python train.py --encoder_activation="gelu" --encoder_patch_size=[2, 2] --fusion="prefix" --decoder_width=256 --decoder_mlp_ratio=2.67 --decoder_qk_norm=false --residual_init="none" --eps=1e-08 --gradient_centralization=true --lr_schedule="poly" --weight_decay=0.1 --adamw_weight_decay_other_params=0.01
Rows from block 2 of the text decoder of a small image captioner, named by matrix and row number. Rows with one number belong to one neuron. Each number is 500 + 25 x the weight over its row's rms, rounded and kept within 0 to 999. All counts start at 0. Numbers have three digits each. After the name is the row's rms in percent of the matrix's.
Before each neuron's rows are labels from the 100 texts, of 14848, where the neuron reaches its largest size: "tokens" is the input token at the peak. Only what is clearly more common there than usual is listed. The data: rendered dice on a table. In brackets: how many of the 100.
# gate: MLP gate (decoder.blocks.2.mlp.gate.weight, 672x256), inputs 0-255
# fc1: MLP up (decoder.blocks.2.mlp.fc1.weight, 672x256), inputs 0-255
# fc2: MLP down (decoder.blocks.2.mlp.fc2.weight, 256x672, transposed), outputs 0-255

tokens: "and" (25); "<end>" (21)
gate.389 095:503487514510509520502537478489519530495525495484494504466474475506453459482501479523487510463522504511518446518506509482501501507487489518439476505468475513465540515500497527522484555441504466513528525564546493531510476528466495512509489495477502456497529442485497478525503465503460483520487504554543503486506533466478485510489515544504501506512480502508502511478498541540468522474534517493502527548518520489510502451503475478487470475527516476504474510457493483486507513511515492495488547490508551479450489544524472484509529516514513498506516504491504463517479531454527482474540513472491487482518486475499487477485547520494485489499482468532480536486505559485495497494502531555503488501553462494496461498534461511498525533467484531435499460445522522536511502495508519
fc1.389 103:491512491486506542497494501457493532488523531473501518534491521484531535510523497492496517496512478447432462487498486480472477520500523494556520463526543478531483507486535505474480497482452472514524538490491460490477529483452503522498510502494498522528534535463454473485532539537500509492516491490521529490506517534492552469523492493501515524512489498497504534517534454471474555502511504504484491544486482473491492514474488519460515524488471498471517482493491489482513515498486473477521457502503464512529530556473455518477549462484490555489514494472462473529490514531537518516506456482478495453494510472511522519543495515494500526492496501506486529465498477526445481487480488495476551490454501497483505482560501456487438504486492503516452495500486470496477483487539462
fc2.389 099:524514527503518474465502499526474468494504521537492543458491486486496543503525475506499466515535475524483489473506490507491509535517530454519467505469501520477497516463494542488495484478452477461500469481519459489489549479579511535447491505476465499506475502530535474510504447488481487486434532476482479465500516474499537564545496526495554466473498461434499513512499505514525486523512475509471504477510531481437526477479513564491501475501484526494490511482468504500512469515518476516540525476497490483510477535536507462517509534517483513498483470449471498493460468542492511468487497485521557486511485462524525532524505503440493484478511487475486507518502500528509502507525508485508517489531504511487470509509505456500491507492491519505512475530495472506483454516510488

tokens: "brown" (100)
gate.548 100:475495482488528490505508501536474535515480542508518466533507500512438531532512526472510491504508505524525486518542497510481489518509509497429480482499515479473507531491486467520475471496483521495493545505484443509516490485530490485495439490491489508534478497531446490499503514506534516504564496507514541473480471538475501498512537476502517509475465467543451501459486513532480409503438474482506504520525490517495511497522508481511509501461474506518525456496499499495482469509542482527460497478490501505532531525498437472484517487534506482516546505493477464508498491492502542556496488503540460522468496538500504527497507519478501507472519495480515529544499477488509523522500507492484529506539539488478450472524456476538471507516508535478507474524452506464520479494517502
fc1.548 096:508512504527494497523487504508494465500496568515504517498473518517531500504520507520469489471480479511529504508492447476473530477458518504488463492481531516512526509486461512511464473513463504486511477500568559464472534486487494476539502482468526495528489478495502509528512517502484504507478503464505466454506527507471497479496509460483533520520521464544496491497458501565479501528482527538530484518525508500527533475501509554505496526511477444497484490485499494538485530503495462468464524481477523526525466491532436498516515480561507534503468542512516514479540495480482541554490528501528502537464478489543482499557534503504439492531505529537493531502476487498486483496525485468523486475536477473540496491470500493511499500513501510491472497477473545452495521468495491
fc2.548 096:523521510499535493544501521524463485516494501531470554526484528500538450509484489517521527523497498474492529500520518474501483488499496514474493499526490473513522490459552494529479527474467506508460426513489485500489536502538492473524515510484502486488517518541510484467495495491494459490488544515497532512546514480520508498470483505502479521509504537544554507558484496528421494493505489510488561480530478483475475509464540493500460489499468500514489510518456483515506466489507496489489517519497500535511540514495510490486538530521473497564431532497494519513471487502469497492462490513487542504522488507475459511495484451512506532489501522464506513498530510459497468477445461504513476543477527513525532515538492495533497518522480542480485505553449482465513480466512508

tokens: "die" (46); "<end>" (23)
gate.221 095:486499486516483556512478552520510491505501514474481481512474489536497490525548534490452452491504476525536476482462470501466534509529529504480485502532520511500496514502522497445501500504497517497503532505529545518485483526489488529545467495498547495496508528511508491497506504489554463510505462532523458454513483517463503506543498542449506494462496510502506508478497475520463547572464533493475493526498516489497500483505529565521543504489514476526506465534469471529514512513485482524444493508508481494499515549516518488523502535493447510509483552545521549500488475511504480535499486485498468498464496518511507495507511520465496471508516486546514458527500528467530467478510467525489508534500522474532504528516529486486477514540472505489472534497477545507498561477521497
fc1.221 097:506527498523471525555533533479479502545482524519492476487466510486521470504477483449523569495486476519486527486510475535496506473459497488528510507526544515528513478541513501516502505463492521477513474480510524479523536481513474466519464473499493519526489503499506488502468517509501484505485483524469508508444505485491477466490502494516487502538520489508485534465479436540475494508508462505479509516476508487501497565521519508508490507465499505508535518422502466474485484490495510460487492513528469510529465522492521523533494481484521504541482489479475480539499463538507508451496486495534494489535505535481494481523442466535518503489451451506502444451503559478520500469486519516479489493476467491530526478495459484516478484452488492500517510523461474427490487486510481
fc2.221 095:508476486498482474510472446491496516495510502536470487522517487525498547494492474525426495528512504509518490462512515470512477526522486560437471475457512477460502534488491507514526500528513495486445468519505496493514452528479497552514523528569510496508477535469526471461484505490466513510523536504465484499503536497521532511488504491509484493500508502482524484452487475495498501529506450481518498508513480462496481513455508494486523503511488519548493482491514523522469544501513489509492474499476527479512517489546478437498471462490490498506537486512461471473481498465525459506526509458506470491473534519464477517531479505530450443551480538508496476494486526517510481508515505546491474473500488512519477490492505520478507488510492519538453508460516517498461470429474513

tokens: "orange" (97)
gate.52 098:550547510475449515511486547533549518490474512525515518492486505529478433498511512487458506485513488533504524493497489537541492465529522501512559517524507481536526457500481553490507523494537510499518460485491478490525520526565498494505492493492538479522480510446476485466517463500474512547493512533540488475511497497459487469482503543484505520465504491529538507555471515520520512534505501496541525520533519523487486478481531529526497479511437510451494518478557464487499507458502484477508492513527515512562508517522508481503490501513525532503497526493501529477491498506500503492492477530472507545524534474494512504506487532468479518568492531471507469496511475457506494508485525467458534503508535506498487471514505472507477492514522496507487497485474542522494561488477488
fc1.52 095:505460498500496480503472489451551470463491455575490541432547471504485484518465501504512548505492467534441487547481458523502525522520508539471482484517463534508514523476537530491531510500477517496494493538507547502499480516541461513538502476462544482499516457505504485467527494475486507563526487512474467500507513521490499467488471520520492531516500504502507498540472494464478511502512515480554488464522482494523518542504511502521534556491434495490509500520509514495497507487498507515513472526464461509519498518526468496492482505511461519507486488475467511497490483519526485508473489488476466499432510477492489476493477491533515496490511521509526475477462523505499504531514520498510458550535511488515469503513519483517496467531560498479498511545509524491521527481521466
fc2.52 099:523530532567498501499510537505525479517507513508488504524496485503495494539448533501509483525534464484546481494462484486472539481486482504502476514484469513524502507496515487527480462515480455488530498499461493490514493452508508502488496453533462456472513554508433499504518529505474520511459503476532486481532526534502507490536500481473473553516506460477504495444534512515506510529499507513525475497500518484483473521508480493480513472531468502504480530487477506533504508488527533511497516521540482492487526456488472466482478479535482481498465520473484470495525503481498488476512522509520512460503508494530493488519535507452475563490486524474484445477508456474445503480541492517511537535469476498484480479456454459466477474482469474496525505496503497475470476472521575

tokens: "and" (92)
gate.12 093:499457505488489505469510467516510485495462535530465468532473487535509523435499497462494463514480500471477517513456515480486496488502484479506528510503498495496505531502496530496529529485524457451495474486504551534486455489479506497469527549515474515496484488499489502493496473477500504479509526525539542459540468507459520490451541498475496510481519524486466516490513517473544469428504537504496475505484493447485483488491493503525505517514493454490489514535482490539474495530553461496482487525500503482516475505531456519491518528445516527480464515488509491496521486494493511458506480503484485477468500466505484516513520537567506507522524447498498502585511491499507497531458520513491542515524496463467525495541515489505519444492516547474449508519517504484471495528502507
fc1.12 103:486517492519481517510506501521512573528456494513508535487439492490479475440509544547499444489524519529462492485502529486507462520455537534474507471508480491546523465463475495476495517497515555475517451496479509502480489492525474496468480515478454475476535475510520483502499520447512474503504487518489516513504504532469522524526504498524477492500489494528474469505464534490490507533472481557491552515501516542527501515458509496524475505494510487509535481537511504504465518504491491544512531513501526508488477494492481489462538502548488487497490482514479496464507507528466474508479510441497484472498437487490471491502480452497491489467512463519527504513550498500477495506516490548498524537436453497495462504506539501490504492531518486502549506508485499472524479450528485
fc2.12 103:516568521516531463504475491490462493477504536493488494498526515473486510520524483498501529478443499477557530538511499489531522534501434505501501508537550502476493471518484530530526433496508501507510478506470521489507484498522490501540444559472492515521489491477504536509511494451464512493549484499507485474493507583528457527480499505509484549524478520495518527504507511448512543505470534451510487505505528496567455503518514491504498478496500471507509470489505508497519448454489524533486513515484487487487490515511508500503500477496473500476503480532478482515512507501515486443533494502517538514510473472508531462465513526496535496525501499509454478498483489544492535457489506512527482469500481492444465474508512486549482476465493478480500499491515496489492528467457522

tokens: "and" (97)
gate.248 099:450474436520509502501496507498467515505464486525460521502436495503513512540506483558484509510483547469473447485513511470511502464536511482470513539485558504537503462483513527542520479521506510511519457497546493483512494516526478492474492489516529503505465461545505529474487480537508500506498512467530521528526486527481491508503501515531486512504501493514525511459524439501480513503436529463519495575503507486507445487473472515474508492508498529508526502539495480456450498506481487471483472445494490494503443489496484485495464495493499522492521462489508487486498521468490497483485529506480504504527475525513503515476522485473524533481487489460511483483472513501512488582511509496503484499537496538568546514522493533520526479490536532480496466473496512484505498523509497
fc1.248 103:516492548461528475502529547539460465525501509510507522495497533507505474507504488497469495500513515467475509533495510483512505486535529501485537490509479493439477504498534506503511487444535507477482526524507488525495455519506493489514502481494533474508501488460506505492496478536486475475529471516460539501452486480510501500489481518474510478493510524540487510451514502498541536507506507449522453473531497509506493554512506515510537497476523449470507508479532502491501479535505481510547456544507497494474473508471516494529473508504516422483483478514471448530462499517519492474477472506456526466481464489448540507509508513522511498545524475491486467523472556496489504434484472509506467525466508572497503471506522463465494502464531490527488502493467471529486496493465508
fc2.248 105:491474503501493519490514477501513510515484500502495529431468496468476482444500517507498534515463498460549466485436510519505480486489497479532478541510480472475508516470497526493469472482516456482474542509515516499470458504515524460476513492435482504523536471532500494535548523482523490499504462514523485554511506502525502472474508506484505489525571497556506486498519492489513460491496483524491541517553441498486477545478488514523498526504506505541543503541501508482495508517487524440479495486485460484499433480536490523524519496528481510483512461457507493531499460482508493469482531482463511519508477472494472551524501460528518488484513527516545540483464467478500491497481513503506539535469518489516500518497491483514516486516454502516495499511504476450475530514516505

tokens: "orange" (61); "," (13)
gate.509 098:472530483514473495489545509520518484494509522490504491480500498521493522542518494476497509494519493512494471477506529451527464461484444561477511491485481461475538519494473536503517458493493512522522512506519522530496471550556492522486533547514520514507515490490531473502527461511449505538462555541495505527510518558504491535496493487536507533518488478522528523497481487515498500478551456517500497471456450521481502488514518501493508490500518502496538535485485507458499472528510477459452495496502513540528530508478520502514452501534537505458493501545472503509521515496501497490473486514519497492509496504466531544515488495502541462516542512496453448524507475533496471463519474505440465498476496525478490510544541459472549471492529466512497505511502500467494540478511513
fc1.509 105:466507495482503486520501457517514535472486501490501507466507526494480453485548470495499542495499498490505512504477530510468498482485521495478524520467492468503511529498514471495508542525467478506522486533454500524515507469480488502467477467520497463486487505493503509556508522534526485505506464491541458473540483459498533509515513436483450521498496470538451479537511522485484515488536508445534541503572436495494457546519523478467546494524455468531523513523490517502519510522501497463508475499520464538471507493518522549497471477484520538517535501500456530526475467499495495514548500515486488471467502504476511477470468532463512494524535501501495500475473528488465453477508511476571534491499481474487501508529477532522515510476500503511504491505523483492520467479468505
fc2.509 105:487501471542502447535518570519467534504478499524508505491507481517474540508470520481490501546514490491524503460492496490433508474525475535475469530521526472533499496483480494516471515506477507465488468585503509506553512458462527492503508504499468541488495488505493494519473486463533490494499508460497498519512488506513507532481485532503444503496532481472515479460490519518506510466508469504519517468483525519487506513486506494460480474521485457462503514478523512502494538462469460521468544547503459503483538499449474499515483547481514537486517489532468474487540483484498463498501549535480510506502524443467472522480513527546479517519487516510535503524457543514509514528493519497524505486499487509542514474500486473459531549515502510502491499462540480520522506508516483

tokens: "brown" (100)
gate.436 103:511517483513528508489502465454551506503528525501488479483495460499477558500480574484489488494499466491514531496482500512518464535481485494516515515468515491531511486516513505515490491470478467459503471491517489447541488459492481480495458469507479471465516504482566525509498458488474524502488541505500493506517474472521481519492490495528561462513482542522463510528494477516465471488461538490496511504531520520506460492548521493479557491542535468496460497512526470515519481492488470515525506483476552490495448534523471514489513459513504485495546510505531461535523509485493555488507510478513494504501507525499428479471509507511487480475485498496500457535507463462508514531472477463509502522472525487491507527436474484488487509533486505476446482527514516481525514473484496
fc1.436 099:501506509505516510532503499494488490525489518513515475524478574485512460532549535485504505495504489484437536495516479531488500512505502565537465538523515483478507504483501501490512512497540484510475495508502494490491477534508461476514457481486509489546521481461507533526471505497519509526543464552517474508501480485482472474536529512491448463452478484507457540481499498492529444514525513514526476484477461526558532465482510468490470501524499481488530512471478508521498546451546512504548504524508495484485504496506530481515519516498521506494479500461428482505479484520487459526518469493503500477504525517529528503447482523509501513452496475510491495492475496478487457529468542516516450520520509516498461467537436463521474488497495510521475509515476511474489480487495462
fc2.436 092:489504455537501508539503540554509489536505485525500542498469534521461518459521481481492476537436478518480502513542504478477494499493482505482495498503501545518491487486520511518475501484510528472513529480501486508507456516508490532475477531485549549503501493467514481512521514497461472455512502478470468500545493506502539501496468503499496500484482464482546462496475521497512482529527503517468457488464459523482480521527479521494503475530515514495465497497562519496509467569499518534504483482528468514568532500467531461546508463563486500524514512450518507506472504523493466512516542483533479496532496473500524505496494481540474506504444478528527462479480485505507498504482514522490494508473493481523467513503531518501523508515448458515481472504486508567486540486515481

tokens: "orange" (75)
gate.175 098:457488532495505472500497526467547463500513512543489507504478513501520483478526478509530467500522522511526526480518496514533455545481484500529499479477512486498481482548465520532531476508448515528514490507462516493478466467501500488463468482451543476499499484460459530563476526510489524449517509502453502538497532443510502514479483492492509480513535478497495538525499511510514500490447496522495498525517469517473507565469517492490507513495496514494499473501487507486464530545535467479517478483490506522519507527495535527457516524475515534509432489529550500479484544517492505490495481503509468542508460443489485492519519459531494503509447474555535499525514504517499519546519463512527513522524514491496489513491509506471502473498521466510507507513509493451477507434512530
fc1.175 099:516489467479524478497476490494532487580542541512463471517507527469548508548482513511521446470498523476488462433474499513444528522512548505510518489459499466485500516533513447493532538499530520475479493478482515496515495480516443494502547472489550531500523482506510451518473481462523470513483513476484514545503493525529469563519515500461484536540477509487517506481499486507525532490484507534519510507475493472522519498501534519543529482514468511501517519545475437504483494493553460493525534484495463484515492488526507508504486517510500476499478496509520478528487504509508520496468489491477480505494462487564518484502498522494554503517502513486530486467498494505514482491532505469504483508463489504499538525539500511460528517504489507489559509485520487483485486495548496
fc2.175 091:434512528475513509476517492485476492480487507508506480499465462492517452521477496479486538488513492446512487502484554451469505515509458497498475480463503493524502500492530491536513485524515488467529524514491505530484499515480569495495504524464499474476471521452509488510484512506481470470493432535495466474467517524509476473507495499544505509495504460515483506540499477537521492531515524479480494510527540520497466486476485502426524464469499458476505468481520509483527496489415507546510520518454494506521511490500502476469511476468534530493476544520533490515517451472497470487523492491508473506502483501493498518513518492483462538484463486491539454564541522506537513525467481508491535474489495506475495563469509486469481518486495491504500461489489495531505499517489455

tokens: "die" (98)
gate.439 106:469502526492521490478475508509478493531517498529486526506502504467506450519467465518472531486476505491509501528519504461501504496495497486556467476485552534469494534515447527498458472479543540483482511488476523534540472514486474497479472503465493480521531478548495527466495487526514492493509486494515516476474534474490475484494502481491509542461506480477499483524420504507473517483443503445494524497485498501450479520541490499499456498482497499473496497502516516496529478541524509482457436505491540450511461488515558466443500514501494507489499535483483506488491530508467513494530495520499483522470492466535500452462489484464489506501528527459545469505507513489561514492486480496505491504523495521472464482499462492560506485533514526494482542518544485529512477519502514
fc1.439 101:505492458474473476532531476451514513514502497551473507542524479493501465446480477522512512522519492458497487480506477501496503487474539505484522487469513512478465488505510510508465439475523534444501527554510461487539510540513481477474526466540519504462479530494519520515500471494517517478566495480521480514501533497471466516495463541528519536509487486549477488482491439490483495465473467482466474450522484521481516508477464539531526505461522545503521479496498492509533479520516488508507488505484505472471503520516516490475494525568475505513521519480454479530511492516490500505497539464514521531502491503491490479510499453516532480531500476495508500505511466503508532525470545511541501507499535546556492533516521478506518533507514514468503483534471467510447487508471487
fc2.439 103:443502480506522468501499504502496529510510498503522492467493503504498466494478546518511476490517510502558557434517511509439463519501515498476491535490505513502498507539448516504476538467494464489524465497479501467489503452500526495495499488530489436506450495482504513506504473500495455503511518532521489506491476504508491510541509493480453493457497531512554526505560521492509480477509516505525483511507500514504486476449490485476533459457498484512510497535504494525459523462514490497472484453489484496533519460488501516497526503479497518499522536488510535468507506524463498487528505496507528510551490526470518526537557509480471521499510469507481516502449481528460520487495493549505476516511431501504534461521497501427544452491498527527508486515500526466506551524505508

tokens: "pink" (98)
gate.341 095:512516478531481485533483454489479498527527459511511527497518506502515510521484501462534502522486556515484518503479493497504535464509514457499495509500547559502513485484485524491503501475521517503495490517507536489517484487529519472506478527457490482500516470521478539521532523496432460450503464478508519489500480555494468460505518482485496525509544482488523522508520480517510482474504492489522492502484507457525492533495475497497500529477516450521544438475476464478459504464473543500520532463541479498551462498488478509491473520499492472466489470489505477472484519531450494449495464501581503509481489481515507484503506506491489547525520513542473548526500460459550493514494500469529514513452496505489484474497488440491499541497525526493470485507543498476506521482528493
fc1.341 104:494493527485497494499545483499487517500511485563483525490522486457556525504517497503513515554516490470526527521486508469447477470499463469515515489512574539526496497444518496534566493481471465482442559488524492523466514498505470499494519526517516482497500474481478535438512532496485480509456505531484478487478505484504520502511487484463537487500479509505518523512514489520546471525513504533456464515504472494503519530469493477498494494565489525524475453537487476513507493449535466498506508538515498512459518499483524496464528552510497494497516501494491507495507472482466518433496484490501490508520518536493510459523522530524539497466518466485467469488491504432520515494511522462523546502475491512497494506486494518507491502482520495506504492500532516449507538482496537
fc2.341 101:455481470527481503471479535506494505515484481520471497495491484503512483482492475457513502482536453495485454455491500423503510508498502531544524467490494453516516469554480460489486504506476461472482516492471501482480462546484523507502526484451491502510524546476526495521474535473508544487473458513502532502490513506510437524454507532518513506494496506481486470459488520503500512482506500510532479529466520506496533555508500538507483446500476461457487517485511484499531508457501511479515514503467537503506516495499487520456507487465512502487533490527471498492449473502485528481505496506520490512483477521469504417488499494482520518450483454452520500476532508486530490475512505473481542493468496508491522454531468546512528503471498485466487509485484507516480466542451530

tokens: "and" (50); "," (15)
gate.616 101:469520504511526485532479472492484508464496488456512505463444475468522511520451484487540532462541503474487508513533498536503516534493531502527497487509482477493526537526497565497506504505499474491474485524514508491495518462477523506515485520498514500556472516494476490477543528474478513506462484507494532486467530468480512519543575484510483495502510485470440535491499520481521500440512511512473547534489470500503506467506484493507477510498487499517526559507512459470460521515467493517492460497536507476523460508533521523482495515507487462457489497545507524490522495528497528523540513505486535502448529473495548531508493481549517513507532479529481510524508500508535514506458524523472502493539449494554465470505534490543548464524499511477513485468484488516498482505484508
fc1.616 112:483484501517476532497499483482531503501524486446471514532513485503479516502496499511515478461493490520511509473497523466456528536513526481511499526490494509504512547509491511498487489537508451505520501468456510509508468482466503481542517533435523545497520481476484495479477491492496497518474519557520509532572507469535555500497496474483497539544457514490504488538501535483499470490466519469499532537537482467497524450505512493502504451477491509538512537470519495487505485532495515566530464527458495549462491542506515459459490490496558473474458494474498469496521488508514504511502475487536462493509478496523486495488528490516473506492490515475517482493482461532466539518497546543486459514521502489482538514518470493499512511517483532518452543493504478486490451481540472
fc2.616 117:530479519498557433516501464471518479510517535544481479465515468543500469511510494520468503492535507487483561522527516442515456485538480508493464470494515521565507518465514477498503488523489544519512450497502486462457526551544523522509494511520488489496505497508499495494498507494522502458494517512451520496502524507490538494479519504535531500501478516490532522491486491498494483477515527513462480496486512497481530455471516491516502497488494498460549498492452440465492539474502445466532477517529495520495513525496492521492488512513495530488456506485516511537500496449538489479500459493476490494487465481502473500487510536498479472505495455546504495477515452526476526471508525493519488504516468510466477473482553508540491499487561544536487483526524477537499502478462498

tokens: "and" (55); "showing" (38)
gate.577 096:500505502485522514535504508541485523461486516474513474509486456498541528494499512506498500482468492500540506506485490510527501522493532510472514514498492527501523537512518462488514482532504520490523491500488511543488552519527503497475476484483476530489467496517517503510479485452465499523471469525527486524493532524534500548485510497524526516542492462536486496511495466486508514528473501472472473468465492512473491518441529513537494507507496501512539471536490480526530477538500493531561493519490468482476573537560539514488507467524511497484486531488490483499493497481403547504524445578486502528478509491512451482490517493496502513460472493498514485480487525503526532516507521469506515516483536503493445480516463516472506462481550534497512485482548518484520536494465495
fc1.577 107:519477531526543496518498496531523474530489481510482541520489503503478501526499505477462494523508536474481511532504497532483457509470477501486523509475497463542479531542518515485530510445444515473517467520468524507500502499559509469514498538499547490449467485507481485489508526506489506535507489484518507523523512495481455459468465565492526494497475507479495509487527494494496506493525527489523527450510484498511526499472502480493545537507556449533506525527483493485502477504513468495478527456472497528510524521460452526457527471508532461515510533477491588504480474493531526496465503517487517547499491513495480483506500471516502487468489518514480515476486516484485478510445507476516520477514490479476527498463497466511549487517490547485500465543491495486478488547498560
fc2.577 100:495529534503502521492482499494443504436524515529540462477507490517501507475496474475516500491508480485533480506482453491495522494502483459439491504537490448470476493531501480456458512496501533542483493470494490500517552516518515503544448497551469489514515557519506506522520519540530480493511465529503493486515461493501545507516524475522503504476508482549493538527498433479551492467476493535503494474523477467508507471475529536461449489490484508488477500488478501536501547513501487518490474477501478501485460459489476506475481525518480510511493486491501508538505486498497490500476476461521537492460486541515482491505524454512519503447498485466496506512516513454513490482509560490513518470451524576499509506507511513501457506511487537492485470518488485460474520469475500

tokens: "and" (88)
gate.334 093:503496487517501513533465487491479483463486436520557499455461530529506491539491526470455484540505561502544515536477519538533479483496472499507465488519513509484477521454532503483477518492479447539505486482503510542501451523525484513510444505500497473459494533506472499498471510504486518529504528485465465460495502547510479500491524480463499489536522508474494511524486483510520467513493503531498534475446522510512482459471514529456528462515492503485484512486489494494548502498539499502485555517528496490556455522491490533527493544510530462503483530468525465505522532507516511486491502558492507501524500458544510476530492494515473510443521481460491475491507534493492449515487512487494488477522519502511491485500514518479506523504560509487477533498456514470479523508511508
fc1.334 098:508514528474488491447487513470514545492554498503479463503515505498496478518482534520496492477535507529519479541450466481487509492540491500489439522466472467484504440540511527491519469498469534502493515446516480481493509495482494504502530487528520526497512492466476534489531457519478528564490488493523480494519563481503497521460490524457475501516491537480438520518504439475497478486508472494488482515496494506464476472514468478477480472500519499522516483498484496507477496470483470473492538528506451464505510486471467562500496510497462487460488465507475493520547468481476511524443480508464491509504499521498531528491535478481513495523493516478531529520530504481512502479533501502531491488465545509509521506483554510552522479500518482518512495483523568505500539475471510
fc2.334 089:456540503488512443481538507514535521507502486510447422481500490463543508483472531477477554516514500496487467499490543530471485484433514480524562493498501489498495484525469465502476503498484506487502539545458512477546486535489524462466484470471492526500481493499522482456543483504458471511491500502509510511468466488451469451521509494488479516529523485498528525481479494496503490495493464530511504488483509527504488521511470468469492496483500515515500513474476489476476497508537571515519469475471469537502497482512490514506501482523484497517545472515540480519484472491503465480503515495472527535520480493504495519499536496482526520499482496496514509494517489518523515476460481445494503480512501527521514470476502519475474461511414504478507567523526477499479525545530513

tokens: "die" (74); "six" (19)
gate.592 100:551462460531509481467510547543487501475460513493478491517454440491482504499506468511512458488479529520499518534508482510513499553483495498499489516488487513489502479523523527525489527455534509493506460494510486456521490513551462530541507495480477518504548515495527519537515476517479508446487512514506472476473480515478496500508562524534531475482492479497499512527491538454483522452483507519513507505481490478479538502502506545495479526509472531546461492512473516490488478521468477458518455502495513480504486496488439513500506503515462535500475520510491473544491476520516466478513469539475496441460504522477434480499484559489503449518492503482496493461481520516515482471541530479473509548471482482484467463525520500479525506496543521515494477523496500518486492462495506
fc1.592 098:503474523479505514467568510486512449522528509486519522521496487504526466473553509501543494509533498471519473524505528546504504501465472473527552504529521484489529478482483494495539518508479475534473480506481559512514485489521485457499486501498498486496479523493484543493466531501488512458506480503483458497476479531507481520503524492486516500550532482475559515472507497542510499524481484453539502483537488513521447497499500487502499516455557509557484530500497487481494471525531494496518503474529472472497475465474518514490464493458528516500523468504488458502483503432522483531491429487530543490547524510488475505490491511488482476495529527544520452520452503518456533481493528535502499509520485482548526513527537468464485490499516491477461516498508486494501530496490478
fc2.592 090:513517487495507477445491482451453446488517500485487490516467530495544482458459490515470496479470485492473480466505517477496498475468538514495508502517517488485430478522461499551515490524507510525505469521519500513460496479486467505537466482565514513506493501510473481487494511496503475534497518516498510481482490535511532497507474530501481496472537543481485503487540526523508511505449468502500539482493502499494498526475503448499517533517486515523473529516502471512469485506459517480478448478485513545521506486516477455456498482519489511517495452495469509490480468529440443480496495485499493479512517515491501530473507467498494507516520505491565515490504472497499515493459540523530494473496492526532472436472492499523538453488493573501521486456473518555507537506492470

tokens: "die" (87)
gate.159 099:489485533508475535517522478448517523538514483530475459510486514508509475496515499459460509506490539553522538522481501495477499551552478509493475436506562484468442526500510480522489501490514474509507477514488516485485500527508469534458469511467504533527495505484496502489535526465507509505453505511500519523503473546529473497484523501560496546507498498459507457515437527507463505495512466463478508456510500510508536502484470534520462485486526539522521487521465500517477489489501531509499465451506491510520496515486476483514490484489481516481478465522500487496462485460515507530492467517535505514450514441521507556516459544485482491513488501511495498508536530530501480517487504501488495454570459503467504490480474480528509529498499475470523490534531503531484502501530512
fc1.159 098:498475480499467524507516515514481515517508514520538534511513467556476471531506536519513517537493529505510552494489495531542535498465527523517531521530510475559481489538506460499482488490505480546450510510470507470541529549507477520539529492504500518464464500535514491495494509506504487504479490476497505520520524490504513467492545475532496476503471484573527486452469548517520466456481509509501469493441494522486502492535470483480462485553523511492487480509481505500527479503486499521526449503502472485504486533529483508490508501495534472486502517469501518528475489532493487489520462527457511510476488499519453529485468502518497560494503510483501502548468486557541467496508512485525485479456502542466461523466440514479504504496454486500479512480532492493470484466474514
fc2.159 094:502520510495480513497433478502524492498524499492492534481482451496488471480475501451522481462491490523484451539502518480527463477486521476477507491524537511471486529535496511502489506509510498545534520522455520515497570464535484500497490523487472484494544474483501570467519487504484517465491478517504528527481536457504448465504439505463487443440497506475498553515522449517547439524511518529508503549459522502491509497488479484500515542470489528516486471497496508492488517476480501483522522536495512511464502513485502493531471484516502502458498536472509487498492472452483511497524503498493493506500489541536457486518472507488520464484509487481489533525528536523487513534557514503504501488489529455517472539491464501515456477513496507493500508526514521522505473508513551

tokens: "brown" (99)
gate.521 086:491497570504500506499490503487501488491466485474493499520515492519557498530516480510525462489475492529453509510550524511453499487505518493481486516452515480520468486473440437485534493522457480512492516497523497525512537481540511508474475459492496531508505490502503450509515469479488533530463464508502471442519471482506547482544487491453500477510531503487502486465454503516495539507508526506507558505524482524492490452519485509493537522522483527498519522569468525502480500530467521480501484490533480525515480531543464497485510426568486487486476528473511498528471494477516503498518535478487465518517496482506492513495499470502493499480539522495500479558508496487485491506456491515495474507533508469506515484495446444490493487494478535465488488502491525520551497504467506
fc1.521 096:500555469520487486505527512495440490509444485488490508484498533518482487531499505510506474483506553479464521491474493510504483522505491520536486499469469516511475506477503562509510542539546491529482484469477494498508512498537506469487535486490526533528467506460522524505460495475492520492469447502474525521450456474512487493532517519503448544507468446512516453525446491487519514458515477479491474489490523497488499496491480477515458460526508516476456461472484484515487499515479530545547475524546508488494503434470498539478482493504504529522525490469502480524515491502504528515507474530513475521496525537531488449505500486483493484498501521477506525523452445502536527487512501517503480462529467489491523477533515487523493553508560497541502489466510493517480482508531502
fc2.521 093:533483521489498462476447490461507500501531481568511496518456489437514509542502513477519494545495497509549503509479480522538514521532504511534530509515530467496512478475501529508514519491476449530518539493475509538508506496510478511523533511487495483483501482519499499450553483461497523484499536524512500553483480531507496466452504535489516463469516469483463518517537479490503481473541507507536502520503509487481554448496498528475512532478492530533503504492511527533477483504503467473482524534495490487478480498488485462460440503513549461492519523523506497480465542500536510523543437488485475467496515503540538537478498481539470540497497517473486507498489486495507479481524458488476505525512556520457489482502477486536489511481514483492494529495535469523481494523538495